From a checkpoint of a small contrastive image-text model.
Model: 32.9M parameters, 32-pixel images, encoder norm rmsnorm, encoder width 384, text encoder width 320, text encoder norm layernorm, text encoder activation swiglu.
Training: muon at rate 0.03, 8400 steps, batches of 128.
Data: trained on numbers of one to four digits printed on busy colour backdrops, 295000 training examples, 3.6 epochs.
Rows from block 3 of the image encoder of a small contrastive image-text model, named by matrix and row number. Rows with one number belong to one neuron. Each number is 128 + 24 x the weight over its row's rms, rounded and kept within 0 to 255. All counts start at 0.
Before each neuron's rows are labels from the 100 images, of 14976, where the neuron reaches its highest value: "lies over" is the class under the peak. Only what is clearly more common there than usual is listed. The data: numbers of one to four digits printed on busy colour backdrops. In brackets: how many of the 100.
# fc1: MLP up (encoder.blocks.3.mlp.fc1.weight, 1536x384), inputs 96-191
# fc2: MLP down (encoder.blocks.3.mlp.fc2.weight, 384x1536, transposed), outputs 96-191

lies over: digit 6 (27)
fc1.732 [185 117  98 138 143 105  89 118 116 113 135 105 148 136 110 125 116 136 124 147 133 159 135 180 152 128 110 161 139 169 102 146 146  89 134  98 120 110 147 116 150 132 115 114  97 126 128 109 126 146  89 110 114  81  97 122  82 118  63 129 119 131 114 123 131 135  87 114 145 118  94 125 125  91 161 126  87 134 112  82 122 149 123 102 123 132 124 159 122 128 127 117 114 168 186 118]
fc2.732 [163  81 118 125 135 121 128 142  97 121  84 114 140 109 137 137 152 125 152 133 116 144  93 131 116 133  64 148 147 142 147 117  81 135 132 151 108 117 138 144  96 159 141 134 174 107  83 144 161 146 147 137 116 131 118  69 120 171 116 135 135 152 113 130 104 129 100 130 205 138 138 120 134 158 116 116 169 115 116 114 159 120 141 156 139 128 116 128 107 157 154 140 136 122 163 125]

lies over: digit 4 (37)
fc1.119 [ 75 145  86 151 155  95 123 127 119 141 155 114  91 106 103 183 119 107 127 109 107 167 118 127 147 170 139 121 118  88 118 153 112 180  94  72 159 138 182 123 149 153 114 164 146 111 137 109 146 149 151 116 122 140 113 164 179 114 128 132  87 166 126 133 148 125 162 124 113 123 144 177 111 129 130 121 149 108 153  92 144 168  79 168 110 147 110 130  89  99 102 145 177 118  84 126]
fc2.119 [ 85 115 144 120 141 121 156 143 147 120 115 129 176 127 124 128 135 117 123 101 123 152 151  86  96 143 102 122 165 159 121 160 142  98 128 183 110 123 135 153 127 133  84 111 118 151 137 140 160  90  81 124 143 147  93  84 120 147 143 120 133 170 138 101 108 132 135 139 123 160 123  85 133 122 103 107  92 116 148 129 143 156 116 116 134 152 143 118 145 100 152 141 120 104  99 116]

lies over: digit 1 (26)
fc1.673 [ 99 165 138 130 106 109 102 110 181 108 146 112 128  96  85 130 122  82 165 142 125 112 117 164 112 161 127 117 140 108 147 141 140 115 105 117 111 120 145 172  75 187 158 158 181 147 144 169 169 127 122 140 114 175 116 128 173 138 119 139 151 127 132 110 138 115 140 150  91 111 170 119 139 132 148 120 112 121 122  85 127 150 156 164 124 145 123 158 126 104 147 101 129 139 107 113]
fc2.673 [124 112 145 107 156 129 168 144 136 179 117 149 110 116 130 129 105 184 101  90 165 102 136  79 167 114 103 130 100 116 114 155 112 146 148 134 143 121 110 128 153 136  55 132  90 126  83  78 133 126 140 138 112 123 141 129  81 109 123 137 113 134 119 107 102 164 119 112 168 117 115 114  91 161 159 113 122 140 115 160 122 132 105 121  71 155 149 122 113 140 128 135 126 111 160 119]

lies over: digit 1 (30); digit 4 (25)
fc1.164 [ 92 155 107 129 118  87 101 127 222 110 147 107  88 129  68 162 131 113 134 103 153 142 127 132 186 103 107 105 125 108 169 138 124 130 103 121 153 127 169 149 157 147 101 114 125 145 104 125 131 135 126 137 117  98 151 114 113 138 125 165 128 143 124 129 155 112 121 160  95  94 104 150  94 150 152 118  96 121  89 137 103 180 112 130 134  76 167 182 122 114 123 130 149 137 106 126]
fc2.164 [154 148 171 132 138 145 166 131  92 149 141 115 157 165 113 151 117 169 133 125  96  75 130 104 137 131 156 108 119 136 130 131  80 118 135 141 136 117 133 174 126 111  94 126 212 133  68 113 121 111 120  71 116 106 102 160 158 141 140 178 154 148 141 117  75 149 100  99 158 118 139 136 101 188  70 100 116 148 115 139 137  75 135 143  85 147 129 104 134 133 110 131  91 121 148 171]

lies over: digit 6 (25)
fc1.517 [150  97 130  58 121 143 121 145 117 131 149 115 118 157  82 132 130  85 121 174  92 100  97 156 133  87 113 202 140 136 101 139 154 109 145 101 132 125 137 148 127 147 175 122 118 108 130 145 128 135 115  90 139 144 104 142  74 121  84 130  94 122  84 125 131 144 133 147 133 137 108 145 138 123 136 138 115 130 126 146 102 163  89 128 170 132 157 144 118 131 120 125 150 136 120 132]
fc2.517 [ 98 108 113 126 147 125 103 123 106 143 131 103 124 129 157 155 128 132 155 124 126 120 129 151 163 159 118  66 103 122 138  89 139 118 177 151  92 106  94 150 136 156  93 129 155 165 136 119 127 120 153 144 122 153 122 133 186 125 187 132  85 114 127 147 122  98 136 129 155 116 156 134 109 127 107 128 136 139 151  97  84  91 135 137 136  98  86 153 160 113 123 120 124 150 133  94]

lies over: digit 6 (37)
fc1.423 [128 124 140 116 141 103 121 148 135 125 127 117 108 143  99 152 130 106 135 129 131 101 133 139 145 124 141 152 141 127 134 102 132 130 116 112 168 113 105 109 148 128 110 130 133  99 127  93 148 119 124  90  93 153 134 137 123 137 121 127 105  78 123 151 136 122 144 155 115 130 115 131 154 143 142 181 156 153 131 119 107 115 163 129 104 116 102 114 123 126 123 101 182 107 138 134]
fc2.423 [137  83 121 135 174 159  87 130 140 165  94  91 129 127 129 151 174 138 119 161 126 168 149 153  88 140 117 155 141 131 126 133 125 134 140 152 137 141 125 133 130 138 133 130 140 107 125 126 130 184 175  78 124 123 154 121 112 155  71 117 112 148 139 159 100 129  80 125 115 124 130  85 144 122 154 111 162 105 125 119  68  94 128 112  75 139 119 158  96 136 104 124 165 168 105 146]